config = dict(
    encoder_arch='resnext',
    model='image autoencoder',
    dataset='drawn small creatures on textured ground',
    train_examples=50862,
    image_size=48,
    crop_scale_min=1,
    horizontal_flip=True,
    color_jitter=0.2,
    bottleneck='plain',
    downsampling_factor=8,
    encoder_norm='batchnorm',
    encoder_activation='relu',
    encoder_drop_path=0.2,
    encoder_depths=[3, 4, 6, 3],
    encoder_kernel_size=3,
    encoder_stem='single',
    encoder_avg_pool_shortcut=False,
    encoder_widths=[192, 384, 768, 1536],
    loss='mse',
    latent_channels=16,
    decoder_norm='groupnorm',
    decoder_activation='silu',
    decoder_weight_standardization=True,
    decoder_channel_attention='se',
    decoder_widths=[48, 96, 96, 96],
    decoder_blocks_per_level=2,
    decoder_block='sep',
    decoder_dropout=0.05,
    decoder_attention=False,
    decoder_upsampling='nearest_conv',
    init='kaiming_normal',
    residual_init='none',
    optimizer='soap',
    beta2=0.999,
    learning_rate=0.0036,
    beta1=0.9,
    shampoo_beta=0.95,
    eps=1e-08,
    precondition_frequency=10,
    max_precond_dim=1024,
    merge_dims=True,
    one_sided=False,
    adamw_lr_other_params=0.0017,
    gradient_centralization=True,
    max_steps=6600,
    batch_size=256,
    epochs=33.2,
    lr_schedule='cosine',
    final_lr_fraction=0,
    warmup_steps=330,
    weight_decay=0.1,
    adamw_weight_decay_other_params=0.01,
)
Rows from block 14 of the encoder, named by matrix and row number. Each number is 500 + 40 x the weight over its row's rms, rounded and kept within 0 to 999. All counts start at 0. Numbers have three digits each. After the name is the row's rms in percent of the matrix's.
# convs0: reduce pointwise conv (encoder.blocks.14.convs.0.weight, 768x1536x1x1), inputs 1078-1154
convs0.295 095:564512475505499539495442479462449484469498447517504519426586548429455524507541478487483468477529539480505514480522538450595494493577546506529498559569521501506543482558502530547476468443495564499531486536487494453408458541464511485
convs0.296 106:542565458478538520538489453431437548511488517508490498506524523519531453482534476491460529485552514542504496501497490460490463566432526497483452460515492469493519469507574461369474500495450483433510442521491442559467492508529428530
convs0.297 089:496513474545512493476479479520509535417508518489536514464499533512517457366454439406481477511517530530485462436497526480482429560507429513486500474477479473612461481519525538507457540504484525480485531475475512484506520448480480554
convs0.298 092:468552469459631521482463525448454480489584509474589526542526525529518523443514480485432489525439459480484499498478562473619450537514522540500499545521566508529545498521515455469510492518405500560432416528447532486511480501474498553
convs0.299 102:571544479545517487484509440446514459511505519524497475504501500464509537550397482469525510513510549526492450480469519503509535516490520456484477479457483517436540580527549489517524436494575527451451544547525527525532463510567456590
convs0.300 094:546459498507491507504507540564515482532507514476481515514490486523462498450492427542454542525493441517531500431483477471519495594473513531484505516557532485491471512439511484467483547486532536416498473486462474442446471417472504509
convs0.301 095:454545529509458542456497520534536456478463427467487495505465455434451561436485504488538482510513513551482488472497463519502518486504518452578469429561440433514520498466480474494550492497527565440469583485487510485432467460483503459
convs0.302 098:569447570491536464487439450563528508538515498613455559554500542516561569527476556528452597515475585469529545475553573540505529436507484533566524479480499522470496474518497539519478502546477517545508527526458470401459487505556548469
convs0.303 105:475492537504570556460497485504504443490478538548458457469486526449472437515481490484456509487469509485461500502504562547479529516571464463496522484520466569535461504504515542470489510530477474532426480512494458478469561596480483464
convs0.304 098:512379506453513484478479541467493511497476538455466510461476424506418494557528500513450482453564521441574535471471556474499517551576492483492486470535441477531515424468511418530480458462542463494510494493513512462474514452525452459
convs0.305 101:602471502522485511503465480434510517453530495484470429436410520508507452466498501536491533522497619450506518524482428482496460562520479482506482494487456469519481503433552544510508466541544488478486515464498516534422499520490489532
convs0.306 099:479527468510521489535516502451497413545523511479490449502564513493534529449509451554510500465562465485457484531529529492509564491491505479512545488487433504528450529595553446451459445569502543428479508539477467509512488460504493461
convs0.307 092:520509455523465555526478506469485501542542483534453513475419478567494466467477517562557457486513534486452562531501460502451550466417465578533479524534514485524521400483514556491491494479491514569536470441514504510515503500498501461
convs0.308 099:488455425529470456463546563419551475547531482572502586509488515421482479477477524445494463485450515400489456551568467573629533489449488412456466465512461457469554570582537493601562516505577542500549448549433510494516528485452482465
convs0.309 097:556551433479588521542538442505479500469448514548552493427492500518496518465466465495481451513489488524497556509445598530426543465488523532529512585502510502560533432547441490559485448447520504525490484463458506484525481495644507516
convs0.310 099:505494598528549517465538435492459523573538481552493494536444498479544506477477449505468426570494520470503475487510436569522471506574485468478503568490485539472538514448481517589495536506497558492538498493489549559463507540390534520
convs0.311 095:443513584566454451540522498520486490551493449459547532486515428420461474485491459487474463507567535468536567445507515520579532579552452487539476461488481530530467582467504484461447397455575500530556495494457567520509513468547465520
convs0.312 101:497484561499495523521517517572522563485432442494577507512494509511547456511528536512506476454479489535517475458438539518535468520581553468497473434515490512582510546506523589477486544521486567501489430510549475466490534540568431525
convs0.313 088:465544476458611483494497499501547484478516515485491505442494544451446487508496473501512533439485465595475509460547510436554469532502573506525533504498511451622520522458513507516445465491521542537496544453483502517486477551497565543
convs0.314 097:434426560492523566494467502535436533450488492502471438513504482503485455479532583527450490437459455478518477508494554503469542440489449497576492482471492437520519512416488478481470476589495472536480500500513502438525536462554505567
convs0.315 101:498474546536464520534446508513507522473492534471538488562540442509590495465569525483486475564478518492461394490496486478508479462404449444508502512500505468481460551479493536520479413463566477464510521488458493488487482518609509477
convs0.316 096:459505501493497501510437504512453441457431461494499461438532490513502527567454545435505597533562500487504427516479616454406498470388559505460572563516508512484540545570592501471524483515499406467527565546537496462462518436476424443
convs0.317 103:488517475436472504507524519434599494477512453503497512539486548498546522477549461483498548554416492564528507473465470558541466547533468477462497413500576539507579514465484521525529481493558552436497502501432426524549562491573547388
convs0.318 102:526523492536554510442477423499482487545505473481460509510552515418500497529462471469518494508487473506568498480461491407586528443469539482541500507509501581443482565590482483480508475483522455472472576527545481460440447509491471518
convs0.319 102:493518503546581422488571532469543507477559487488518482466565534527495456499610522479487509498519503478453566501496540466492485466443496492499500559455478594467541595543423559545465498453578573516524441526536583397438506575502574511
convs0.320 094:505459517494433560434443441446490527426460516548538520433447550520479481470461469510517506426487512511488440514479509493460482509484513454481472437428446501558453456481487468506501449612490459534426474543458583474523493527583499546
convs0.321 096:550436524405536459487518573582438525507542473485448425478531559519482481521493477433488540555538525481454445476543540493492458537444547516503451474525462542511480558546513444445536499478513505439537487480572529511477518520455500494
convs0.322 097:430559531479499487476491461511428482476464522485523461519453540519513558472521481518542524520485450488429506457520553492475524510515503542545583507542493479535411503559628480426505523547466483554418484499505459480469522505464458482
convs0.323 094:470433568488475521503486454477512527447458460496526516490481516527459516518534490534507542510511521463511468433552504514529432415505522444475566460507413514516468482449586520535463509487498468555494500508553504494525504459567476518
convs0.324 087:510490558521600460479568496471453481462507506484495494493555447389424534517474446576507438434545489512515573441502445506520507523486524487494544540500548492472433488496455516530472514444566516463493467499537500568553531423488526475
convs0.325 101:534477614518499537514502603580454450458535512550445474491490523475431517477455525497506514521463533554464446441474534473477449494418438478424586532488548486505481484529454431485482454512427449505508450495563520489504515457506452526
convs0.326 094:574517437523545476473480472516457468559495498458514501517465470559515414490444506537556454485548549468450548477475538512445522501451515459523559529378457483483427456433445513550510469546512481568466513599537532496426512520545513490
convs0.327 107:470502486510533453467446461450469490476573511457512467512486433502509538491467544472404524506517543499484512554462479487497496522503497422522473501406481559516538513485544509484568511540491459508565495519480509547548524527487485419
convs0.328 092:523542564454547459521525549519470517476551496509449507514444472457443469510546463494518499487473501536480500496491491401483517453541474435497482505516499468421507483508444522459482542492469521526452483524535477533491498531510554509
convs0.329 093:548550457459516444499566503479591479505576544459523554461429488496569453465491516561460381423473491490519523492527501576447548468504542533488480559558511501522481483523499537505501530465488443530509534515524467547421491525421504430
convs0.330 099:593515474492554495459467503492534454490536451523469528518544490440462561418556510465436581532411527525487508483470539448453519568503445447596493568506495460490547556512498488604490500473573569595462501454440522535460497565497502491
convs0.331 095:565511497437518530441530421500488554512552500503542522483504522484441465529519455522497524545477463491448396499492471507547492505503487484436471544501531562639473440446486504441545507510446467516537459496491542444489464443477494585
convs0.332 098:459523481562494562482525487487526534463471509530499521465463481495453437485476509526467535454499551503481475468492438541436537495459533514420468488447504470565452490572535482548485477457557520555517483521516452490461552467605483504
convs0.333 091:473469535583519502549477482453466501440502502432497535496564523528528463490475428454446515511449429516521445536527583578508489528457513534504506537523556584539482504494501521488532505461495487520437460455543523558504471462555502517
convs0.334 100:483557470532492492505572518482483552547525580511590532505484467549497411506470523496486508471480494475421463487490550501432459498509532383434536445541506531522453570538418534480466561488502505519519460490548505506440481503539489528
convs0.335 104:562477500520554557424465477431477478540491484503472470486536529486488455442563484456493428451427485483524475438511418507524482514481552504546491583424458460535484380446565489480497514570444491527535497480448481506462501433534463495
convs0.336 106:465559534486454522497492543511497436481468452475594475528503534480422497478471499576485407531476467504564460424554549546398582503533595482515521498623518442537490520440491496522567509513509536503492486490438492531441516492448488455
convs0.337 104:550482424543531521544527604528558517423538483523495506595552471436513518502468492518441508425465421507510538476513475491354472480488494522577500507576529516561477581464538494478515507515552478500545553508612446474455509504493486426
convs0.338 098:469509452535500492486617573461521493569482537555509571596564480509499516513552562495452474517536576523518488443506447464436517399496509578504565489457445542534454453426546497483496524479523472445459451527421595505506494441535455454
convs0.339 090:448560446476545551491491548478478479480407447509511509521546559486535547491461471485465493590568494556510573454499566465542504539559509518521514523548492511572463492447522553534474487488545503513510546463463547479427443580452578564
convs0.340 096:478598550506559559480459465446480474454480511569510503519560509489528498526528497513482514514573505511520480420502459509531421484506548432511444422524436449485498534460543527511484532576477487455494496593533508489441462536423494437
convs0.341 111:534426484441550459536503519428603509542511439504474449504477476526470525559458487494528528510469513572533501460541530564448502459497547529491482453480488551473449441522480483518546500427471472490472493481438480522481470460461474539
convs0.342 101:475472516490449534573496436479510541515457465512494463513400488454460446423590481417443525476491493540544552520505533526464487502473508552491549484448499466492559423499559501515497477443506486505431530454567535450529558535612515544
convs0.343 085:486511479530531527525450482490516528504583572532489497485523514498432525552430447445512495474477419536483470464493466486474427538522480513493517464529484409468423469485498565522516537526486578530507473500460530435423486457526462603
convs0.344 109:410495549503394481449515458463497491471534564553522498635548512540471515518513520521542524520525484545530484482508440416450459521572477464484462476576490449484465605430621471472469473447544522465553536479563472495509531456476504400
convs0.345 106:454504536405527490496481491518527442501467466483523510530525481543489522476464489516502604516528471506528478570502505556480514443519505458493455442490474489481481587530425507495506480552549517504537458557479521483471503555514438520
convs0.346 108:492461528514539552478442589446506471485522542500512495514522480535455556468497502535544551529504505457523469478550425451490503554519495418538413489514494559498495626531552549537467560561488477585493514473515469453532507465518527471
convs0.347 130:476560512592508550531507412499491462523449483492583486493500477480488485527516464521585610522522453472506462529482469504570513481453491455432507562487478473419503644500476580487513509491570499521485497568466471494482437551512439438
convs0.348 122:489507566524511551484503491537505539489559536469498495508469547505543555514517465506506601487485490521476660486481504473560463490472506573437535521511488454530474582570530448531451477547477479488518511509539516496533461583513501454
convs0.349 103:461457547509498452489531431538568517497472490547459569564480509467462472519472499439494446480548514465451467539516491459510469542510461486491541561513508451482529453448555484516517494463447530517485497505446480458509471424489472519
convs0.350 100:513433505560560488496454476499506465506596499503475451487493512462483501507518512476469484513441513470579557487441523481492567446584464495487522466458547448415504498429523506564505469476558501497525563533558512470442586506513478434
convs0.351 091:547500467490521549507497473490498484535499482485542476473478499472457505553456511524555468516497487497528518500487502476588496591555540432560484511561465409517524501504480432481489489557498579459524567475506558486484458537482530612
convs0.352 098:529490566446535462463499503519426475465473538552468463491522485557548516538563519537536432495459582481480461541574590441510484491416451508475515507460461453481526484496443527475546478518524483520481520502502536531471533482509498590
convs0.353 106:452501528565581547504517510496541506446467468454544455541472497517516478537449471505488390431548521500486441486511479586474489474460554422567487505497456480546447454478449488467510520543535557448519503485429484470429482483481514513
convs0.354 106:521498484475410458472478581469522513527430468559525534494456565463467589525472541487464440515435418484456487466551511518537462476524477476508496458572515490485465500520548475484548541489461436487543460563492481484540510506489451461
convs0.355 093:481457477469477475421497531493564527472556507499472446598452478484517560477460503451518558457492511572476453475460364579482504457494455549539479500473550544526471457526448577457538438525464459486551485542419494459519525454480473555
convs0.356 093:504490477581560463514444538502456541534551544494485487494521491457559542481496504463488552555499549507468480500467483509551456527505509455500459442434511543558491473411449547479530545531459561477522532526435479467507540519522534504
convs0.357 102:491456546533531478447412628546462551531538483483472512453523510464547525449473489546534547497474474525591537433455566410491494508484515536512501537495502473532443603466501510486504486562480509536451562443535477457496524493525517464
convs0.358 112:499465504479526522476468492497503476488482466555529600487433488492454524505534506506484414545462503489475570529517534463505441531550489417552514479483463435548554565534451519573489476590562502505514469485527502473465526481488472464
convs0.359 087:445488524473551511564534484525510468542534529468513538583495552455533469513439480494573550480511529578526519578452522515492537516513460562514473515437494465551490483547424540542486484551544584539547550453485533466457528530462433530
convs0.360 125:476497511496586526460455469503465467567491512490488492515587446485544462468491515505492491455544492518451505449497503457567575448428500562549492507455422514488542427552515503458491497570440472479485562555506523564522571594462588517
convs0.361 095:453569506560512521467519488458504478441513468529493499546491529475570466496535489527465608534470487594458417501491459504495545493548521514487423506530471483514456503433461574499450545411473512475441538525384449449450476459567467508
convs0.362 103:573519445545474502532512465508500522510518486499506465494546483453527536495492416536505475532580560460414583466450518471556523466486525482486543571499545471417557449539489465502463451590504534479541506528557508574509437541540447487
convs0.363 094:486556515463552590520562483528540485541517396501523503470483495491410455529535525477537534473488497497501452512445477513519532415565427517571593474487475517556440493443492501557463465503500465476506435554543538490536520483490504613
convs0.364 104:446497548506499516464476523531510543512487416577551456465500474439537522489388543526521553503501504517481503566479492502521526465449503516491391510562500512465451647529575428474495525501497467479499510541468529447517520464565547438
convs0.365 102:474433451530442501425473491483495398539520554508521500546487539469513486460505482517492535507497516518528510505476468537540502515527530408469479527514460558575547462513489530481491494499501496530469502446513456500442505526513457506
convs0.366 123:519520510525489503508502444504498561513498501600551533556502520443456601462474510517545420473548480547521467531530492586447491508596517527559540518468473498507525553532556465486488471495472466442483516437497567532576519466546538507
convs0.367 098:452512477527498549549524508569495528525482480504587486546546483538474568566551487550483418471560512533471496566518548572477551435489515642494499526522481431528522418538488449499552467498564478481512457488625501508550431467556499553
convs0.368 099:474428581474499551560534512509427465481474447507452418498468548489499481468535439537490521486507596481483444515478514418568467543583449493427548449488453516429548483561519456497500453496469455514485521514476491527459519509474520567
convs0.369 096:509486455578473512505506520501470499554452463475480511497523475577440520484537469485483472491464459460487516487507519491519471493529453439468524475512466559454379551457477503539498507542525478492485528466502463591447412456446425428
convs0.370 093:426513568449508482448407464438521449487458499469555499490549473544495478484472466465483507487435482491452536457475545436511467401569554488515470444562453501485510541491518519491518551456567471493465540493448529424511571525512497495
convs0.371 111:511456524497436474459477494440491480494477552534559465474460442513489418530621537516505492496518503522530524477496468526474517449545577534493490469447511422456543416390514499497435477488489506546474495568524477510577489454543553532
convs0.372 095:567536560579563465475504499470445539484445532525495467500484558570442457606428539507512480522435480507530535493519524453473506488490514551501504472485565509449493491479484487508474470476534561489425594465488508498531523424521477501
convs0.373 108:502565519493509480545431498452493498557457541541483488513520505428519523498441471440537465458512540507529576505428535498537470445517477536478488519460476590540545363562593466491509482464520486521524512512457519521576445558515495484
convs0.374 099:443423598516525575513480467477530441447503419603550504518548492552447497569548488535522442545501437518568479462527556461439539507629489523511449494509495487544479519503601562522524477496575488474430465487449503530501568421516477481
convs0.375 099:525504421470523509469484520510479482513478584558504481491561478560427468508493536447535497478458584506499493553521469435500518496513547434523534476459479494468492428472610522486513475502533522533508567502564502516534511389527538491
convs0.376 125:486495541485426540532506513450536536479448516501511497544479484473400462526527501471494491488487468511512452523508487545455510455538509475466442534494484457472505369405539512461500392470513534480519544492448491482513478465554471455
convs0.377 093:521481501505506476483480481486474480518447537472483501517470503525474477498461515466507481506478421509498455483450537450469501537480499533543414531539465496560428552488471478485490496559517568500545536491464522431473554499502479572
convs0.378 104:534510467537515529498457485469485445493491493534541457446502494483503491454530489509499536508503509464543487501508552459489543540558538429502562483467515483523436501481444512515518456488528415581460461492538480542491540526373480548
convs0.379 095:484557444491488487453499507496531517496507518545465536486435478524510510434550459575483435441505520484529550483539475549452425506491458500455522547451436484531503441477576404531529521542456461533586542536495484548478535469567466470
convs0.380 084:552497497547562494417421422496485571494476442492395477425521531493422537466428512547474518460447434592565493409493493433494464554535537548460547560449547486572484520575541466486523521502500498510535502461547503481472497507479461562
convs0.381 104:582555453510560490598497591536513497528501495472521517551490469545469501468450531571507420446467442517483541505422503543497460425432472527445481477549508496511450611540539524483493518502531500507469482450498456547460496462542498454
convs0.382 101:557448503478463531422486444460483475519499502436502511490492453515538416467486554500535502472464521493517471576523535495414517548459490463488527502437526462465511494492520474434478512513489522545502547510495450553513552541505473470
convs0.383 119:525500470476524490450504463476568426493529461507435569481494498519464506465545500530532489521476474501527488517525487466436510527520520640507506532476510516472509417448503544466530483516506570537497495471483568459578540416488431460
convs0.384 103:486482440528430502556474486454504531524381480574438522533478460474480531450503566585465529485470534531478544517482473531466440530511486501490433509464451405535535466489497485489501530504441454536503583512504500455534560439523474534
convs0.385 116:469508535547484482485534472524535466453553521447576521442484491469551498474513480509449461460503454446534521477486515507478440484526482484463509640562509429509524534511496518485450492454537526554560470533463514503448479596536529537
convs0.386 092:551514478456478474492464535477521507474519496568491500467442532487507469505496472466501541525511574479446454445444476493457565521496507593561518481503582434493539405461497529519435515517532507522521471470561467454604462455464553506
convs0.387 104:428500481507456526514565489490449547539524532432480423568445471524513461468481558486472494545545567519518516460486435512459433468375457513486472478537483454498564438490470490470462532522544412549557487472514526465553479477495636522
convs0.388 091:476412474498411541510481480497548575474450521517477520563521504494562547462475504525498465535469418452518534491545543457434486498506534456512484505495492481535400562464473514480491516569451532522525475510548481526479494515553504422
convs0.389 115:505490513568493511467512475512515507393448505516528485530536543462478481513480503480447442505505511601460538432521495496485500560606502632449505458458434457562476496412556521502499514451518464499497488511508511494467478461549564474
convs0.390 090:528507471486499460470471527461525474474487567507454503474504445439465503528446509493470555462551500592518507509480413519441500532462470524511466516448465458577485466537436437412500486502471498456516534466466500503405407452451508450
convs0.391 090:501457450437515488548509459508468478521530531525488520543506467539503466483499482498498534471495467544449501481477505463511505516426432487473496471491515485470468415505474474445536514565512465462486560536499508393514461541567455525
convs0.392 101:494484556511522468404489497490507516496488522446570455450521466460550498492549553508528423489545514519501517444514445538494481540547506467479482549498514487550515480533479521535502470569546490484460493479465517536501482569442496482
convs0.393 116:503454491480529491505512592449474490477447496519433503524565486433494544508452505482496596466536523524525411551507523531466519487483510528597496487455462470478485507406459475426440470496446451534538533504519538498576506454457535449
convs0.394 095:475518467477534446530545487510603467434497482402543508507537512449411478507498460445530530449485514538456463489474426482441484518563475515437553489509511456573481481444560496539546461483430491428561513458523502489552450505522556409
convs0.395 100:437475478491497522451474514445466502550487467478524470508389499520542467537484530446476572420507500455502570527453494526472517472451480454460488481482524476543555565504547453480481465497504480593469526504499493541566520493514488489
convs0.396 093:485529534509531510464532464555476519546443489522495490460473436509482463497445434533558479474517494522523410525473548516447459526522480526483434458484461504492531588472489547489513427475553449509470537458459581549467489415553461582
convs0.397 118:434528496542485495613482498500490488488470497488535491553516438507520498473458506620502412482553534515492507447488559507501526462485516476512482579524552549424428451473524538496453497597518481518494472472504537525429503494534454570
convs0.398 089:543521541544548507569445581500481506522471480531537568504487553546526526517521485487541513477526425502467467510476487452525535474489489446406511529530503541534496571555532463548475478449561452476485534508441539485529540444468511552
convs0.399 098:408454525460474515438481438441485440453467507411515414526483486536495449519499526526510531505505538482525571528475497536444487535566508530475458519471524509483397418523491401528559483572500470552504501473540512467550509494462430515
convs0.400 100:551526496521505547449480485490546466467443531474453494506464452488485485562468479505492453549501450487463527474482496409492538504591490452529483542479481427522505553434521539520504518457565552542490469464515478535513518446451500533
convs0.401 089:560559467534585505546501485447515495524540449506473540509462436485505561498461494480517532521498464488514414577505485411529548471498517476500483458547524524398583560475460450450596465511476495511490498460504525534566526430502478484
convs0.402 087:455557498503551476505496471470535470513502454475489540483481491488433469479545456496507539551454506599473504541527450476536508499490483496533515587509502489549488527479502486494553511473557495513510520521438511523485457487483496575
convs0.403 093:459527507522478493500533441458569447522500461554494486469518509514553463593481537557510475436470470465458460583506542488519504470559540502485435534464442477515459472491566500473522476501431452480458491537436540473551544478504567532
convs0.404 101:515469517554557497526480466501500500477505491520478503503543473516558526448508458549536471418535495507527455545495552555505500489466538519494492531468474496500402598590470519514448491477557529470541468495466523495532447500479523520
convs0.405 094:483531548499569504495494469457502513479509553469446496570468469455581467475545581485498402514479527484492526549515523483476567503458565545525485434486489450515501427476494499414508511547456521529488479496559514521531469484474460405
convs0.406 090:488498511593465526542503459449484520469501495509492453553518477539463465518459434505449482517507529494480482438555573488495511527556492542539464429516521491409413445562515471407480567508501423606521507475505536527440433526501501488
convs0.407 096:508523478456557484552456554491460438572490422547415473517478510536445537508606532580520574478492503456507479496459553500549506536455509549523557520464564510507490467479562494471529477471498552516536532522488466475492543450553417525
convs0.408 106:522481572482454488518517554529514574518471430497436427524558456461457515574501500487513511512442500466567492474525456504531510438452503469491503447551513553513517601502544494616532481485435486525463500433570466481525548464510440570
convs0.409 103:517540497438499529475544472445503592488475500513482511476483502496462468415481479592471508527489537501550556462503451556392448511458475450484595455492524501551500484447499581499559498513509425512458518485538530595514526586503587489
convs0.410 102:470517627593494514458529496552529555461499506501490476455465518482520526479542447603429471476470465555529454549457457545465491512467446449487518532533533512494493518483516476483535498474556433543438462497476447490496500481486467528
convs0.411 092:516501523539560470531496483469502495407407423455505489449531482471518489497527489524559511452542528479466504516520512519509512487500491528530482489461539507575410527467496481522479527411582520453463538535473584540515494452587526529
convs0.412 110:488461471550526465488476466438529449441484499513492532455460469503525478534519491545456517467542443480516572477470463574464456532602492491514474503465477488509508493447469514602505564470484572477501449533499529562572544512476519475
convs0.413 096:485531537497502479448463496592487557544475463558461400510498562441524504448515485480542526574507465505551462447501518529549524549581456425470459471539498523516481543494489506512546450489516563404534473555475454531466504511527488524
convs0.414 095:533488541493582452470437515453510510431513498602488507494524533506505512512538491517444503464505546504434538482547540569499483440492466514474530439530463495639456547475530469545449508465523514454419447473587441451467518475540557486
convs0.415 085:482559393530514469539459458571576518572480482533467561590523446488445463524447507513483504512513458555456551494523483446451477506533489510534423485511487476613471401486457468448465508494492535520511572495503472508522489499483494510
convs0.416 101:501538472510546438542554503434492470488506497476500527429461503534478462486494497487524483439476433527463575459455399491533485499531457606486495502558530585431511578495517457489502467463511546409466423466520527446473516473498508473
convs0.417 101:467523603513489506479507436449510480483515499520477452547432587519468498509475529494471516535456515502490489488460519590556447525568615499414442446471539479463542453499505483511463554538466467525440490506446510505500401541455392573
convs0.418 094:511505512465586507518514513405486469506473483436536502493489483524482462520471532506510541515503533546448431481505494467422479486547418496460504501535493527534484524464506537485509481498584501495468519502470498488561537568541398581
convs0.419 103:500446560486457453435488530468541520564514501532456447502513498545476434510565496503468545540531493453553483531454497432476426492441499455502479496494491544436532496479562562500464525518576519528441544503420482553506567458494504543
convs0.420 091:496531428502498496495486509466433557441502461463489466462453455553546502461470601521541502466534490485490495530528503485494529468516548489469539536540500503515521479478565469493470510513432484515477501522546549534488518460457523470
convs0.421 093:502452553489525566518543550540472516500511538471528462517467533519498454472528531487454547467539539478501481494550473532518486534527464534506524532465476543500529519473516529511475554590500437468415519513413502466523453576492532550
convs0.422 096:446448491561442471432536523515477463494458463449500575474516489553508587520459511469478482510486529490440483532524500494526451481532513507477531464485522543493501472468521539482509507476495529470452581543479491565520530439540410549
convs0.423 109:542492537541506532486473545489488489500515524544523495495548480533523520535505455531499463523479536499547508487552486513466463429669476507515455622501516532477493492501524546442475449494520508521466553454481466497485497499590508504
convs0.424 098:496540383448488493490526495470473474538521484517487508548437515477480470573510457413445520507469534557511523480504430539522481582472520489478464480474424496503515473477503435433495568506505518515453571560540472527445486386541446493
convs0.425 104:509546535489572524501452469502436494434470488488562520407509504502451546529544533548484567473568578429433519453529451440488456519494477559466509510467477480500574558505482516495559447458518516509529471515507532515525558502524509561
convs0.426 099:528545476515548522536536495411525515405462471521548534484503511461471502544575505498501464509515463483567482476565475499549497450594511617553532506509499528507451416486501498464461513497452431458455463553519460535488498477486551498
convs0.427 096:509499525499505467420498447437551478496507514483478438505522508500441513504509490525508539452449490492465496458508540400485488479437575516461492448526518432431436513525539545537509469527537506507460439559408531495473481506483461423
convs0.428 096:500439500512540432531464541471445507500440460491479512491508504480508521559491450536440503474500517459555430529502437549491522535559483589475531492557547505461495602517529496462464446523486462537532519522542517533472520540480525450
convs0.429 095:496517496479481544489479431538474456497483474466498446564498497542424512441495505488496471533473519521491478599512513452490485476549513460536566494459548463455570477462459487569539502412480479501480494503397556419530491481530519580
convs0.430 093:536512458537476492492479484523473503544504529459504528494470507487554522464525499490457461475510505485450488480491517469498502537545518528480569539514532547530457481644545455531503471397529488509493481528490449448498522488572534537
convs0.431 086:475523471509567518445463501534484475509504433456544519552503517502448534484579489457543456511510476573457550476441490420542450485503556510542477481516474445591479414542556469498503433482488480503500546489483439502517442504502531549
convs0.432 114:546481481460560573464450523542474554482504452442528518472444478518473537517449483451487416465461494507502430541519482593454489422460488584522475492532476571473484445530567424478462488512525519437477527496476493534552478475564524458
convs0.433 099:502461511463471426473500536464491492477465492462496498430537456519455486515550507520463445504515487527600473489501499542402480500579490518526501455498519465540510437438534461480431466475551516418513475545453511488505465403528473517
convs0.434 090:529453552519585534489548542489584546528503546529406468536534531490503580499541543528435559539465460510517474552514477487556513483507450433512513547494484518503540506534547520487453503520489610469475456484484512491482487551487563546
convs0.435 100:511492508516618484448493476555510572462499547473478477443501497484507490438477485466495486536515533477453475624532458366448538467465536581495457481513474516511479516573528514485495507505514501519470471475476479469452483535495503487
convs0.436 107:479518542482559471465453503487518485475534435525469506488561506497499591489536521445468581505529552454501484546452459533535570408474553476471484515506542494546504532569508476484525464478515552482514486524414473488481486503537569527
convs0.437 089:472567515486518470532518495448496509520481457523529492463487532492494467517504454584491497428478538451548490468480595534513490515508469458432501493513543536592478564536466507500485504539479528476470542448488450552497502518476519552
convs0.438 091:501563537435481527502458515467494507512477476530514441487507465548425499506478535471532567453459540514437502583545450453470440532458509487468495504542497537535476579440497504460431509471487490595463508517568512544539445584473485633
convs0.439 114:465431486501468496479508519500460458447491542551559401517468464457460567472514469464533451483487516468520539445550483480516555502563405473513508465503513490477535534554524495533516581491522536554521442520441484479450506541447468500
convs0.440 109:451462537529441484519478450520469516479488542520459439505522466577443407541501537505455576554505517524503537522576526413519511526574495545446512451472474514518556518471497485508492488557390546482474452463503452452511515550528567508
convs0.441 110:535533559491526479551497488433563483517536467521517501465493456487555436462532472512501414452502461522465524515534478458540500411468467479541522560601469430489495557516493557576500550520591488499448514450459500536475487596482512507
convs0.442 106:589522539489597495532449492479535598516558523553610511546511496581520489452485538573475536512505500529498479552519524458505505465466486541467514535475500485414550527519521514483485486521461523544539541516511484540466431571503497585
convs0.443 104:464480448486389504501446564549537481500431503484461469530434483553522548456557498482469571489476538529445498549489560538443464541488502438489492494490492511545488562562496573501520456518508519527526491541471489494492506548485466480
convs0.444 104:519512509506456467464495432522468448567565539473539499554497450516522492488419573588520513507493589510455449564531515549525517470458507455559577546483496488472472435459470535524480480551481433460560510500522553569565581524415552516
convs0.445 084:543448490501548493518436549542489501503398492552531488417555542514490436464496459533537525494533499622528511452555503476510481518554541452527505510454459578537473527537471576491516481449552547457476474532498515497504512527464493576
convs0.446 095:527505530537501495528520405532523397494506486467465526434486473553525462467525506477465478477458418451510516548486492428545527429470537489436480485509458512500519457573484475488504502472507507455470501516475513569459481479468505597
convs0.447 115:536432602474474480492490524452559498515572512512532530423476564453527471569517474476497504461557510403464554545516473544521429449528559615457487504464516488526566489517518534478477504459434540448509494491520468494471524450490561513
convs0.448 097:528513448556462522562482536510494452570587430498495464493464450534499528516523470535461507493482474503510445471538395378523581526492459434479468546534518465509473494540460492501495489514462470500470511500497473550472525485456476482
convs0.449 103:527512544500551463527477535506475526488433460425461549469525491544497526481463501477534426478504485482536516477416567562441526499570450425466479502487504492495473576558553556494491463497463505509507525423518463535491468536492440415
convs0.450 091:479495574478548492531535487474498492573567492490501455484541466530488464526520486490526501548490496539596448489498473552477472521490538475537410492446472512432498490546513530540463438480451436531465471497555446501502512530586497605
convs0.451 103:497495504472495524510493532504481458467555489453531488522462503561605497485470439519567506527472505508501550557486499458594530495440515543512538548526452489514498423507481474512447466460541540438448469498473456464389513475526506554
convs0.452 089:449516464529589510517478501497569488461421439464513438478479513550493535540502452496519523525527513448454412506537544422577547512443546524465519586488467463542465639500454520476508548531563475509488550468501479507477516544505450508
convs0.453 092:506508456508538445521510549462471512507562557523486587509512452508491486420451453554517474489492509513441475506549547467527440456504476475523548484540456476548493490488471465498475501474486539516499481530462511500482474423590445486